Weights of a small segmentation model.
Model: 2.88M parameters, activation silu, widths [64, 128, 128].
Data: trained on short English words printed on busy colour backdrops, 45211 training examples, 105.3 epochs.
Rows from block 2 of a small segmentation model, named by matrix and row number. Rows with one number belong to one channel. Each number is 200 + 40 x the weight over its row's rms, rounded and kept within 0 to 999. All counts start at 0.
After each channel's rows are labels from the 100 images, of 14848, where the channel reaches its highest value: "responds to" is what is common among them. Only what is clearly more common there than usual is listed. The data: short English words printed on busy colour backdrops.
# convs0: first 3x3 conv (model.enc.1.0.convs.0.weight, 128x128x3x3, each kernel summed), inputs 0-127
# convs1: second 3x3 conv (model.enc.1.0.convs.1.weight, 128x128x3x3, transposed, each kernel summed), outputs 0-127

convs0.77,217,233,205,118,218,137,153,195,251,217,218,210,182,201,150,240,247,182,187,211,215,184,238,183,121,225,223,331,172,276,167,227,237,123,165,255,211,120,141,220,154,172,225,91,214,215,160,167,187,198,249,163,196,196,243,238,173,206,223,150,216,106,275,189,219,199,208,182,186,218,238,253,192,190,250,207,192,263,181,152,147,196,244,159,258,225,202,241,185,207,188,219,206,109,225,217,175,123,208,201,174,270,225,188,177,241,154,211,205,199,151,171,157,205,158,226,256,182,184,202,180,235,234,193,157,238,160,135
convs1.77,172,187,150,221,107,191,208,138,252,183,195,190,216,135,218,146,169,121,206,220,202,192,156,187,260,208,161,190,237,73,221,255,142,240,161,171,135,222,176,220,253,271,214,191,194,197,244,152,246,191,189,218,136,152,152,234,219,127,206,176,119,195,123,218,168,211,204,181,191,198,203,236,181,193,161,216,210,148,241,117,243,188,193,213,241,277,220,158,205,189,244,224,220,193,161,244,182,244,229,236,212,128,191,248,198,192,178,207,236,282,186,149,187,222,228,194,165,226,259,198,113,161,179,182,175,165,261,259
responds to: italic; the letter e

convs0.110,207,208,215,238,233,197,203,308,268,175,188,172,159,110,203,200,233,187,179,232,192,180,215,163,234,182,210,229,289,163,171,258,188,190,221,162,213,172,192,225,225,243,177,168,179,164,192,180,236,224,172,172,193,142,243,168,198,169,170,104,180,202,255,190,209,209,253,180,229,245,190,191,283,186,275,260,189,162,171,144,208,234,213,176,207,140,205,196,203,175,155,228,224,123,189,173,159,208,168,259,206,242,257,200,196,203,134,289,188,249,163,193,201,223,183,235,268,153,212,119,310,265,232,147,131,243,141,168
convs1.110,174,219,193,162,251,217,191,190,216,178,162,213,184,227,174,244,169,222,185,174,232,227,160,190,160,227,173,215,198,247,171,227,207,197,236,203,205,239,148,154,228,186,208,149,151,210,205,150,228,288,209,197,213,180,108,222,176,260,234,190,182,192,220,206,220,147,195,198,166,208,231,303,109,203,141,165,239,197,216,229,237,169,185,168,205,171,193,170,227,277,229,237,165,251,249,225,223,166,176,235,301,122,142,268,143,181,236,127,195,245,189,181,152,211,254,210,224,201,237,214,64,102,174,249,182,175,150,262
responds to: italic; the letter l

convs0.17,247,197,210,261,167,208,221,175,165,219,232,189,169,200,118,110,216,179,231,215,206,131,196,181,199,165,118,216,206,160,195,288,166,156,181,109,272,169,125,236,209,152,220,195,184,181,247,184,155,202,270,158,153,218,206,212,201,126,188,254,201,150,178,217,154,190,179,172,191,131,230,225,209,203,252,226,227,180,193,120,222,300,216,221,151,215,160,190,206,123,154,244,188,182,205,242,246,170,148,182,153,139,212,144,213,237,214,154,227,231,141,184,237,232,191,234,152,180,108,215,218,191,225,251,155,238,138,179
convs1.17,147,151,191,107,192,203,176,196,211,121,133,193,192,217,216,286,259,164,191,134,146,188,196,154,203,266,169,126,158,249,151,185,179,222,260,246,189,163,245,139,221,187,173,193,131,233,133,204,191,117,206,212,199,200,176,187,177,243,240,234,194,205,197,84,171,188,175,224,155,136,153,126,193,118,191,197,175,146,237,158,163,164,122,152,169,159,203,180,137,195,206,159,175,172,180,201,172,202,205,182,205,202,197,167,105,273,193,247,162,172,226,274,234,196,216,222,175,175,222,209,188,178,245,182,184,179,189,164
responds to: the letter e

convs0.68,226,150,241,237,273,207,224,102,169,154,198,190,267,270,232,193,181,184,239,200,200,174,241,218,211,165,175,127,218,160,232,166,120,183,197,131,176,228,189,165,167,250,196,214,192,115,153,176,235,230,228,196,154,184,209,163,224,281,182,189,270,191,218,205,182,153,228,94,216,209,199,145,199,135,266,223,213,170,196,235,183,150,154,187,176,226,175,185,151,226,212,164,169,297,216,254,226,186,182,215,245,214,218,230,206,199,219,219,247,172,239,201,262,124,214,183,150,296,180,210,215,106,170,135,217,162,247,179
convs1.68,119,162,191,162,225,266,222,207,211,272,189,195,116,165,196,162,218,202,191,194,190,189,115,216,205,251,230,185,191,220,222,238,276,256,224,221,184,204,160,161,161,174,203,97,273,222,146,219,225,131,123,223,251,163,142,248,155,179,216,238,183,168,151,214,183,186,167,194,228,190,190,174,260,202,112,170,214,222,167,177,178,235,227,245,239,204,198,208,262,176,193,201,235,168,198,141,132,205,237,223,221,195,244,213,206,201,211,183,137,255,182,237,244,264,251,205,260,238,187,98,155,248,252,254,257,157,139,213
responds to: serif

convs0.30,185,188,252,230,143,244,195,192,140,179,240,216,207,218,149,98,190,226,193,230,190,127,131,201,178,257,246,146,183,190,239,161,239,231,205,216,141,193,206,258,198,224,229,271,208,218,189,239,147,142,222,200,174,233,175,191,135,256,173,195,127,214,191,277,148,152,227,151,236,317,262,160,192,269,227,154,111,262,197,210,202,184,160,270,221,249,168,130,261,148,247,192,214,180,212,199,197,233,184,181,204,176,144,197,212,194,240,103,189,258,176,198,207,158,171,167,235,194,170,208,158,211,213,215,208,220,200,248
convs1.30,180,187,189,151,235,197,242,142,264,183,193,194,199,193,193,277,263,166,257,197,207,134,208,234,195,178,217,195,167,172,241,172,154,184,159,184,192,269,201,178,238,231,134,206,198,186,212,235,226,235,229,87,212,130,207,173,250,175,238,139,154,227,246,131,119,151,231,177,73,123,181,241,186,130,180,162,225,145,179,215,213,213,209,124,245,154,209,184,217,214,201,226,182,220,176,213,200,150,202,123,214,201,262,169,188,200,232,176,222,240,202,234,195,265,224,232,221,273,228,203,171,129,173,164,147,152,244,256
responds to: the letter w

convs0.73,191,195,205,132,173,186,244,145,169,193,198,259,166,260,244,133,179,166,164,130,270,191,166,198,158,171,165,121,140,200,167,143,193,153,193,234,257,265,248,131,210,243,228,256,193,193,240,287,157,140,191,181,225,179,191,199,218,202,190,157,157,187,171,182,137,231,168,118,204,249,253,154,145,235,226,240,202,260,194,235,251,202,284,175,205,231,232,152,172,156,238,199,189,222,202,230,148,194,215,254,189,208,158,150,161,202,234,116,153,170,209,298,179,230,284,184,151,193,229,199,181,193,218,179,230,160,232,207
convs1.73,255,198,151,220,262,189,251,159,224,251,210,173,246,200,193,210,210,251,203,241,130,89,223,325,224,203,204,254,157,207,234,202,160,215,225,233,142,164,133,223,161,143,145,141,200,220,233,196,202,199,154,211,196,195,212,193,187,218,193,249,218,205,210,229,279,118,215,202,198,215,116,262,211,203,218,96,174,90,177,235,179,214,218,186,204,126,194,226,187,242,125,219,212,211,146,130,189,173,183,212,214,190,227,178,168,125,199,169,174,204,198,261,209,256,164,199,228,194,204,134,170,213,193,266,195,166,152,223
responds to: the letter w

convs0.40,246,215,143,154,186,235,168,157,222,291,189,148,154,227,202,230,188,263,296,232,185,230,249,177,182,224,189,163,208,249,218,163,277,176,213,208,228,228,138,237,166,182,184,196,180,286,173,172,203,176,225,194,252,231,191,193,205,156,215,184,134,218,198,221,239,157,181,251,221,161,202,270,199,148,224,203,243,175,210,251,138,295,169,216,221,188,269,190,147,241,226,191,241,160,186,182,218,167,199,202,234,179,203,207,246,71,147,195,171,224,197,205,184,157,136,160,134,262,164,112,238,146,277,195,167,244,188,195
convs1.40,193,202,186,294,154,178,216,201,196,115,198,229,202,147,163,207,197,203,163,256,183,206,217,205,177,190,153,231,215,123,276,217,165,200,167,288,168,172,223,187,209,205,252,221,231,183,216,167,189,192,223,202,203,147,181,241,275,174,78,224,223,280,210,153,213,248,284,209,196,189,180,175,181,154,201,210,207,213,235,179,233,194,195,259,114,220,167,185,174,155,141,154,177,204,221,229,208,244,182,203,185,317,233,202,183,218,140,231,182,214,237,151,131,170,191,157,179,155,287,252,205,270,164,157,152,172,117,205
responds to: serif; the letter y

convs0.67,145,167,135,192,286,234,192,164,177,183,284,168,179,227,228,233,131,189,196,213,191,239,258,249,206,208,185,167,211,281,239,183,214,144,215,210,196,128,178,157,188,189,158,185,236,237,176,151,125,180,147,186,150,79,170,167,133,190,249,155,178,208,233,181,162,143,163,191,169,229,173,230,223,117,207,226,219,198,177,281,209,169,203,185,192,173,294,262,202,168,160,150,179,186,161,183,201,182,176,134,156,197,203,180,169,260,169,189,148,220,165,207,200,98,145,178,181,214,199,193,140,186,240,211,201,239,125,242
convs1.67,252,169,189,236,127,173,246,178,197,256,214,201,175,210,215,126,215,165,263,187,177,152,185,115,256,165,209,253,296,140,213,188,143,182,132,183,194,234,135,292,175,256,184,228,159,209,200,252,181,162,187,164,174,219,191,182,183,133,193,233,156,200,151,183,199,228,222,239,199,190,156,238,190,145,180,239,200,169,212,157,163,157,187,210,133,246,164,190,237,123,225,211,154,163,159,219,156,237,207,249,216,207,118,227,206,104,186,201,183,217,130,167,132,233,145,180,237,206,172,229,157,233,262,148,166,135,207,148
responds to: the letter e; capitals

convs0.108,171,259,196,261,215,165,164,91,168,241,172,155,162,211,258,184,179,175,218,221,203,192,266,148,230,165,138,112,226,253,164,122,189,198,230,223,260,189,220,137,224,175,212,177,176,224,195,192,259,149,165,115,263,204,234,228,192,138,182,196,223,299,163,197,181,144,192,182,166,242,216,219,217,145,228,221,201,166,163,142,234,199,180,261,261,204,187,165,182,193,219,193,271,127,168,181,172,214,241,214,225,130,179,197,255,178,214,203,313,190,216,232,167,166,201,159,122,179,151,175,218,191,147,168,159,243,193,209
convs1.108,268,140,167,282,236,214,241,228,177,168,183,274,200,235,177,209,186,187,229,156,181,178,114,142,208,106,223,270,198,164,230,178,229,205,169,211,206,213,217,227,177,145,185,211,270,186,177,176,155,216,233,273,214,182,124,224,173,210,232,213,215,201,195,180,237,243,175,207,163,211,165,200,271,293,164,162,156,292,209,230,254,176,167,156,158,206,206,236,150,178,154,182,195,184,181,265,211,158,131,194,184,214,200,276,247,169,232,180,120,97,248,166,215,176,113,219,187,229,189,226,264,205,236,247,178,224,179,177
responds to: the letter e; capitals

convs0.11,213,158,196,213,208,106,204,224,204,240,204,156,254,206,173,134,209,160,191,184,155,190,171,162,170,178,168,238,194,173,178,196,227,176,121,191,196,234,124,138,185,222,239,115,213,231,256,221,215,164,142,161,153,171,208,184,221,214,166,228,179,154,191,96,227,160,228,181,240,243,184,180,267,83,188,191,236,290,178,289,131,157,175,196,239,227,109,221,194,280,201,183,261,257,229,271,253,174,155,234,215,185,130,180,196,182,142,200,191,155,216,216,198,180,180,173,235,197,244,227,211,198,190,212,199,140,185,161
convs1.11,167,197,184,171,217,211,262,263,172,147,264,202,160,166,210,192,204,213,258,170,228,151,216,201,232,246,236,172,208,172,261,165,157,225,210,237,176,148,352,132,236,141,144,277,228,190,187,257,192,239,215,181,182,123,175,192,211,163,192,200,203,190,220,256,186,210,237,210,193,180,192,225,208,337,206,184,262,135,225,149,188,242,226,218,217,209,200,182,143,164,156,157,203,183,217,168,144,171,207,191,224,161,247,225,234,217,233,258,197,226,173,220,142,276,252,112,151,235,183,223,176,164,180,139,145,218,186,188
responds to: italic; serif

convs0.64,228,258,188,233,226,168,180,217,215,242,166,135,163,220,172,205,173,186,222,276,162,225,190,219,205,232,211,178,193,203,191,147,202,189,133,154,233,214,278,195,205,169,168,233,92,168,176,212,208,187,177,262,157,253,262,247,230,154,155,241,207,185,154,145,165,164,130,165,126,197,220,202,246,228,254,241,246,177,190,258,205,228,214,194,144,196,198,273,200,189,173,184,167,297,148,202,223,254,204,186,166,153,219,184,145,161,178,253,159,152,194,180,254,205,230,199,82,189,168,245,195,169,244,163,318,150,175,199
convs1.64,172,211,237,155,217,230,231,209,200,169,233,199,225,263,170,151,136,208,87,163,192,220,197,168,179,173,200,228,150,168,222,220,239,234,252,205,118,161,155,202,184,172,169,165,300,249,228,197,183,124,223,300,211,205,128,217,225,187,264,246,180,155,187,271,217,164,215,234,317,220,220,188,90,94,178,163,206,234,212,224,168,196,225,232,156,189,159,130,188,195,238,227,223,258,248,163,170,199,223,158,266,190,237,164,193,194,204,226,189,200,221,200,267,224,240,202,148,245,218,208,203,207,206,209,173,238,200,234
responds to: serif; the letter h

convs0.55,219,212,146,196,258,200,166,213,173,244,132,153,163,200,133,219,225,162,178,164,216,251,178,223,139,183,180,199,198,228,127,183,225,192,131,218,158,174,150,227,216,167,173,115,202,206,156,248,217,225,219,175,159,111,144,265,167,190,148,173,237,164,212,268,164,178,180,155,272,192,172,184,277,152,179,207,255,168,176,126,149,175,226,233,194,175,225,228,162,254,195,180,197,260,250,213,211,162,195,215,196,210,169,203,202,205,175,147,223,131,119,191,124,152,162,201,139,138,203,176,264,283,244,281,202,166,217,247
convs1.55,211,207,165,138,244,140,148,178,187,170,211,241,185,215,233,179,195,210,164,180,163,223,185,126,146,232,193,223,213,178,168,217,182,259,236,115,267,309,235,236,245,187,207,196,144,169,152,201,140,148,157,125,247,196,206,160,172,160,197,253,209,131,177,133,228,182,228,178,169,229,225,187,177,149,204,184,215,192,206,200,218,166,188,176,241,197,264,213,207,197,204,172,255,151,164,78,154,153,159,208,181,197,117,209,158,228,238,195,240,193,249,190,187,157,221,190,147,201,175,316,180,134,179,94,216,174,197,194
responds to: the letter e

convs0.50,235,230,133,148,203,200,158,217,176,189,196,203,266,210,188,104,174,169,155,222,189,190,251,129,215,236,261,208,171,178,208,154,167,225,204,146,220,176,161,177,237,147,148,154,198,177,233,215,236,180,159,134,258,179,201,149,207,229,182,134,145,206,254,244,184,236,260,193,207,213,142,155,261,171,194,255,202,256,199,244,227,165,168,132,221,219,208,195,168,116,160,169,180,171,141,225,294,191,175,180,177,117,196,187,186,307,174,142,238,163,145,130,179,162,196,142,225,180,194,192,146,135,221,201,189,183,234,266
convs1.50,152,271,182,276,226,146,295,173,205,230,179,243,163,200,183,221,240,159,290,166,196,147,146,224,203,146,202,182,185,226,221,187,207,166,179,245,242,276,218,188,183,253,186,281,209,178,212,186,205,216,271,253,181,191,186,291,202,210,194,284,140,204,206,214,213,156,210,202,198,220,230,237,136,229,115,161,309,212,200,161,180,203,221,195,171,150,177,231,261,268,213,213,220,235,225,199,143,184,159,248,252,134,239,184,248,183,195,260,166,214,187,291,196,246,237,171,213,252,206,207,197,240,141,218,157,250,176,200
responds to: sans-serif

convs0.125,194,262,255,180,316,222,248,215,206,186,220,209,208,196,197,173,251,199,183,127,226,204,156,217,130,159,178,149,123,210,213,206,208,190,171,149,200,247,226,145,185,244,193,231,177,173,160,213,170,125,199,242,191,255,263,204,256,204,169,229,172,133,178,212,204,220,166,164,177,217,284,169,203,215,212,200,95,215,279,265,218,250,189,157,118,212,214,185,221,211,168,145,253,211,237,170,206,208,169,187,134,223,165,110,143,146,232,245,224,158,235,213,267,202,241,204,148,188,96,227,174,190,207,189,233,140,182,189
convs1.125,218,183,197,177,196,176,167,168,231,241,245,177,271,218,148,153,186,144,198,192,112,154,218,160,208,176,200,186,265,208,227,164,188,196,213,158,121,178,147,256,264,199,176,108,210,257,173,209,233,182,224,143,202,107,115,128,157,196,252,222,166,172,171,232,204,135,222,170,179,205,118,199,205,133,219,145,162,118,182,123,146,224,243,261,185,180,200,192,201,127,182,242,160,127,133,203,179,182,234,220,241,167,207,201,226,227,227,184,232,233,182,188,166,165,210,229,225,212,301,177,165,154,196,207,184,233,194,249
responds to: serif; the letter l; the letter f

convs0.38,194,212,276,177,221,194,212,253,276,176,267,125,131,207,287,161,210,150,193,301,184,145,181,206,138,249,291,165,170,279,235,250,211,165,209,202,182,149,206,212,262,202,185,215,191,150,182,210,171,185,187,192,183,292,215,189,230,194,173,119,137,179,187,179,169,137,195,238,231,172,170,169,217,272,211,224,258,188,164,154,236,179,181,194,233,187,208,246,142,171,154,245,152,144,190,198,149,130,213,204,186,197,199,144,154,137,179,227,119,176,189,218,229,211,178,212,159,190,117,191,188,189,218,164,150,200,208,250
convs1.38,186,136,190,123,229,169,177,181,230,166,183,215,192,184,209,179,182,278,116,134,140,199,202,243,189,229,174,220,217,253,196,237,227,205,212,194,219,247,199,120,156,191,183,195,136,211,204,174,284,103,140,216,210,136,210,203,238,106,152,241,195,275,197,144,272,256,174,202,252,245,248,205,201,164,178,213,168,196,150,287,131,259,199,164,270,249,197,193,254,175,257,192,194,188,207,185,230,249,220,241,231,176,241,221,208,196,203,214,200,203,208,187,175,212,192,217,218,269,212,216,190,235,233,283,318,178,217,191
responds to: the letter o

convs0.122,205,138,217,194,178,187,199,230,187,201,205,213,266,217,148,138,270,176,226,100,167,136,177,226,290,191,215,223,236,219,245,241,202,202,269,175,213,173,165,185,180,243,295,200,229,218,130,166,211,201,168,239,202,176,216,132,255,205,144,209,184,168,256,132,232,136,203,234,137,221,221,221,238,105,230,221,198,227,221,180,182,131,183,150,116,149,160,240,227,219,186,169,253,240,229,198,209,197,233,215,177,155,196,189,130,201,119,203,266,159,201,301,183,200,184,220,215,149,225,192,180,277,235,176,204,174,233,237
convs1.122,206,204,216,142,217,302,168,166,247,296,203,217,213,173,199,153,183,216,151,208,144,255,138,169,180,155,147,171,162,148,219,185,151,163,245,184,142,194,249,205,249,207,144,162,154,145,169,172,261,187,164,165,220,184,191,255,215,189,199,157,217,197,150,224,125,215,209,118,300,136,225,151,198,154,200,175,107,173,184,141,165,208,192,277,235,214,146,149,202,164,182,192,127,232,171,171,216,218,158,171,246,228,155,169,185,174,217,222,228,185,187,174,165,194,199,212,140,207,151,189,165,90,214,167,156,223,212,216
responds to: italic

convs0.54,185,222,191,165,208,164,148,197,179,206,189,188,233,187,179,185,321,146,149,176,247,123,153,151,150,211,178,263,194,169,221,131,239,98,92,213,164,127,163,235,250,153,202,139,223,168,191,185,141,173,203,214,187,246,171,243,252,132,172,228,200,135,200,171,224,193,221,166,257,202,205,165,229,168,217,228,240,253,133,229,130,225,137,173,125,199,203,221,242,228,209,235,203,237,203,201,172,163,247,212,170,228,178,169,225,110,208,154,199,227,130,186,242,217,170,184,195,160,170,227,287,194,180,227,237,182,204,194
convs1.54,168,293,186,208,179,201,194,193,256,106,206,194,204,233,200,214,124,149,178,221,197,273,155,158,161,212,214,238,246,185,198,255,183,223,174,277,191,206,245,118,237,252,199,269,176,204,195,188,231,227,208,189,177,147,227,202,199,223,198,187,209,184,148,257,182,184,176,174,175,174,223,239,178,177,169,160,245,115,218,195,188,188,188,143,257,225,275,134,117,188,219,144,172,222,241,190,267,224,143,155,218,184,133,221,175,224,160,191,214,213,239,235,205,270,261,177,172,240,212,198,141,120,271,245,168,175,297,262
responds to: serif

convs0.15,168,213,139,222,172,221,241,195,259,209,188,155,205,210,214,209,151,209,217,216,184,286,242,139,254,142,246,117,188,155,123,222,174,195,167,198,158,222,172,184,188,226,206,245,209,186,238,243,169,201,209,181,162,193,142,117,158,185,238,211,137,199,222,181,203,157,105,200,114,241,186,253,279,133,220,206,153,241,189,143,166,125,291,211,188,207,176,199,237,197,178,176,248,225,156,231,173,144,150,236,148,177,251,222,236,141,164,245,145,238,205,241,203,207,198,217,180,257,232,163,257,286,243,177,199,247,172,165
convs1.15,147,205,186,248,217,208,180,133,226,275,247,238,145,188,156,224,212,187,202,183,236,130,178,211,204,236,130,218,339,197,195,208,194,220,196,202,187,187,225,206,169,199,271,177,164,277,153,232,260,274,170,112,225,109,278,233,153,206,174,182,232,184,223,185,232,179,244,210,162,115,150,155,220,297,200,168,171,169,154,232,240,226,183,205,239,198,214,212,194,164,131,211,217,201,178,255,227,211,199,168,260,236,164,231,149,267,187,135,246,180,223,222,169,215,173,170,219,138,177,196,175,145,228,196,241,145,205,176
responds to: italic

convs0.102,130,211,214,168,258,218,185,213,114,144,198,194,209,184,183,98,173,168,163,250,190,235,227,195,218,158,177,186,214,155,220,256,182,139,195,207,209,202,188,199,301,200,174,172,251,150,236,216,190,153,162,81,178,213,225,147,149,260,193,119,207,218,177,179,192,187,139,132,203,208,216,181,214,196,213,202,192,245,112,255,194,201,107,225,237,188,206,190,145,257,201,136,208,202,265,289,126,123,175,178,189,228,210,197,170,207,209,156,191,147,211,161,220,220,233,135,188,203,267,194,181,158,220,196,191,146,258,162
convs1.102,159,203,156,159,184,201,205,238,266,150,154,154,236,173,220,145,197,220,152,180,161,149,167,180,242,233,175,144,173,227,197,188,192,206,206,220,200,206,262,191,161,114,216,149,228,189,225,162,268,176,124,209,182,181,137,220,194,122,207,312,187,229,230,220,223,251,191,278,184,212,187,175,142,82,263,227,185,141,177,205,104,237,180,242,209,167,189,169,162,215,210,193,179,165,171,163,214,272,241,173,169,223,182,207,145,223,196,246,230,185,219,192,129,198,175,147,204,217,159,193,164,172,212,141,118,119,175,143
responds to: the letter e

convs0.41,111,172,185,193,227,186,162,205,233,186,237,178,213,213,132,130,160,171,155,175,169,219,175,162,203,166,142,202,217,278,238,220,202,280,222,145,169,146,216,260,177,134,198,134,198,136,234,257,229,216,184,193,177,192,116,179,181,218,166,167,209,164,253,176,252,191,214,191,221,215,200,225,304,239,252,207,159,170,141,237,259,183,139,201,246,155,178,204,192,183,128,166,221,234,235,235,222,190,190,190,171,189,189,297,135,206,161,124,163,104,177,167,180,244,212,178,240,181,161,191,195,214,238,198,217,102,239,249
convs1.41,185,209,207,198,224,244,253,210,147,266,186,156,128,221,229,242,210,259,193,171,274,164,247,206,278,252,267,140,147,159,204,167,213,156,216,173,257,202,287,144,210,171,229,260,216,224,201,172,182,237,208,203,221,187,210,195,230,150,214,253,201,171,184,221,204,196,178,348,248,246,185,151,92,207,120,230,287,222,224,173,207,229,207,164,161,232,197,269,179,190,217,197,234,213,235,167,168,144,227,180,301,159,155,199,232,221,151,268,217,239,181,180,202,223,203,197,228,189,223,182,173,178,184,198,159,220,170,155
responds to: the letter e

convs0.9,224,165,217,207,189,154,261,209,177,179,172,176,214,210,200,171,183,165,243,184,219,232,177,220,201,294,232,168,214,174,196,176,191,269,199,189,94,154,208,169,167,148,243,143,200,123,135,292,244,141,288,245,225,184,214,133,245,206,245,180,231,219,210,228,212,191,219,233,229,255,151,137,255,121,275,248,182,231,183,141,205,210,145,208,209,172,253,166,102,189,231,185,153,202,162,248,209,179,211,248,200,208,243,231,222,224,242,185,190,179,194,188,191,167,220,185,192,208,139,202,174,148,160,159,223,110,204,96
convs1.9,212,177,166,194,270,254,227,160,191,209,248,206,178,196,127,198,209,190,153,202,195,175,234,235,178,210,251,254,226,191,223,247,232,210,198,276,226,212,218,183,162,258,178,241,238,220,272,175,262,235,162,184,126,160,225,217,104,209,262,246,140,249,229,206,189,167,210,217,233,263,206,178,209,235,98,169,235,174,213,311,291,220,218,209,216,183,178,214,194,198,198,183,202,209,229,186,160,167,196,266,182,143,168,201,251,233,203,155,199,293,150,228,237,210,190,237,296,227,227,166,203,241,169,231,241,314,216,242
responds to: the letter w

convs0.96,256,227,184,186,232,193,205,240,199,199,223,214,140,248,192,211,110,245,210,241,233,214,283,215,211,214,229,203,211,198,206,285,192,186,231,213,205,201,149,158,214,224,209,204,246,256,214,159,128,157,168,126,192,193,235,255,234,197,180,176,148,153,169,141,162,180,287,209,196,158,175,203,242,247,167,194,194,202,175,144,218,196,291,146,205,207,292,227,211,158,195,160,218,124,122,238,133,209,178,191,186,175,293,237,246,244,203,213,217,256,178,169,202,232,236,261,123,215,209,152,179,245,275,154,142,264,248,173
convs1.96,183,185,120,174,206,252,150,201,228,178,151,222,182,142,216,136,263,216,212,140,139,173,152,205,199,167,202,182,224,212,206,190,212,233,123,223,235,227,238,203,173,148,180,128,155,166,120,238,259,210,216,302,233,215,160,221,165,238,194,227,209,224,217,230,242,212,153,138,161,223,200,229,195,189,179,178,152,201,141,283,196,136,205,260,198,109,196,98,252,206,202,199,194,197,221,190,217,287,237,227,172,209,204,199,107,172,192,198,163,157,147,272,176,187,161,181,254,189,122,182,189,245,228,209,197,121,168,217
responds to: the letter o; the letter m

convs0.62,188,268,123,126,181,258,119,264,207,225,190,212,163,195,140,224,198,231,172,244,102,185,194,210,169,209,261,231,201,158,211,214,154,269,174,123,238,183,201,104,262,172,158,225,153,209,192,268,244,257,191,192,220,154,248,233,173,213,191,178,152,128,185,198,156,161,144,227,239,180,182,250,199,215,200,210,249,226,259,162,233,133,250,218,247,194,209,226,260,172,167,233,219,197,184,209,170,226,168,181,180,182,240,276,175,198,113,197,211,207,135,202,162,231,214,278,259,159,261,190,172,251,231,162,176,211,220,218
convs1.62,209,144,201,220,208,177,216,178,170,208,229,175,272,170,228,234,210,166,267,147,174,182,299,194,181,167,171,192,194,235,195,147,182,243,236,148,148,212,242,354,185,202,171,215,172,260,204,201,218,162,131,175,197,200,149,150,254,190,259,161,130,193,196,155,266,222,258,193,159,175,178,213,257,225,177,228,254,229,185,231,216,175,179,251,206,181,133,221,172,163,160,193,120,196,221,176,259,218,176,268,279,197,153,92,247,200,235,195,152,198,218,244,239,211,150,185,173,239,149,217,190,170,135,207,188,198,154,213
responds to: italic

convs0.53,225,186,195,171,147,165,200,173,214,280,214,211,232,255,206,139,179,191,195,168,189,166,156,197,140,223,235,272,300,188,203,314,172,228,174,160,186,180,206,208,184,265,170,185,175,216,186,271,185,221,187,200,167,185,186,181,235,189,224,180,184,157,232,153,189,231,312,178,183,185,227,189,202,158,209,196,209,168,221,248,130,201,219,169,203,241,203,248,230,176,218,107,254,168,211,271,258,195,159,194,252,204,267,197,252,157,256,282,298,166,205,174,191,232,167,216,282,156,122,212,130,245,224,206,183,147,235,198
convs1.53,133,198,195,155,238,207,234,226,159,153,168,157,252,217,202,163,263,189,215,300,157,181,229,212,177,178,240,133,104,135,208,203,202,208,206,263,244,143,184,131,255,195,233,229,223,164,156,150,209,232,175,263,201,283,239,179,166,216,264,235,147,240,137,250,196,170,151,192,187,190,220,131,181,176,177,263,171,186,274,164,238,276,225,184,123,184,177,164,214,152,248,159,204,150,224,148,225,205,149,154,250,215,240,240,167,205,200,196,208,134,166,285,211,165,210,234,175,225,213,174,216,207,222,187,128,196,176,187
responds to: the letter o

convs0.56,249,234,182,182,170,260,199,182,227,175,191,155,221,208,200,136,234,227,247,274,123,251,194,135,159,212,196,174,217,170,151,266,194,167,192,207,208,261,196,153,186,197,219,203,104,301,179,150,265,184,209,209,164,260,251,181,280,178,193,271,200,219,194,157,253,228,263,193,242,218,175,256,264,194,193,223,249,280,161,195,133,179,213,172,161,231,248,226,199,218,206,203,187,206,193,108,272,203,188,213,250,245,170,153,210,173,161,230,322,195,233,196,245,201,205,148,176,195,146,184,170,180,237,155,160,161,184,213
convs1.56,161,216,180,175,201,178,178,194,202,197,111,232,206,174,162,263,173,167,157,179,218,178,179,221,145,162,238,311,265,163,239,211,193,194,234,223,210,142,209,153,295,200,161,241,190,152,176,185,122,219,207,158,190,215,263,177,163,148,146,119,157,198,125,157,144,249,226,212,145,159,150,193,218,144,238,201,209,191,246,99,220,211,204,228,271,224,187,162,203,145,147,182,223,191,191,253,121,190,146,212,157,213,230,203,175,198,258,249,226,159,142,211,173,177,248,213,156,117,245,174,226,216,170,160,210,185,149,172
responds to: the letter o; the letter c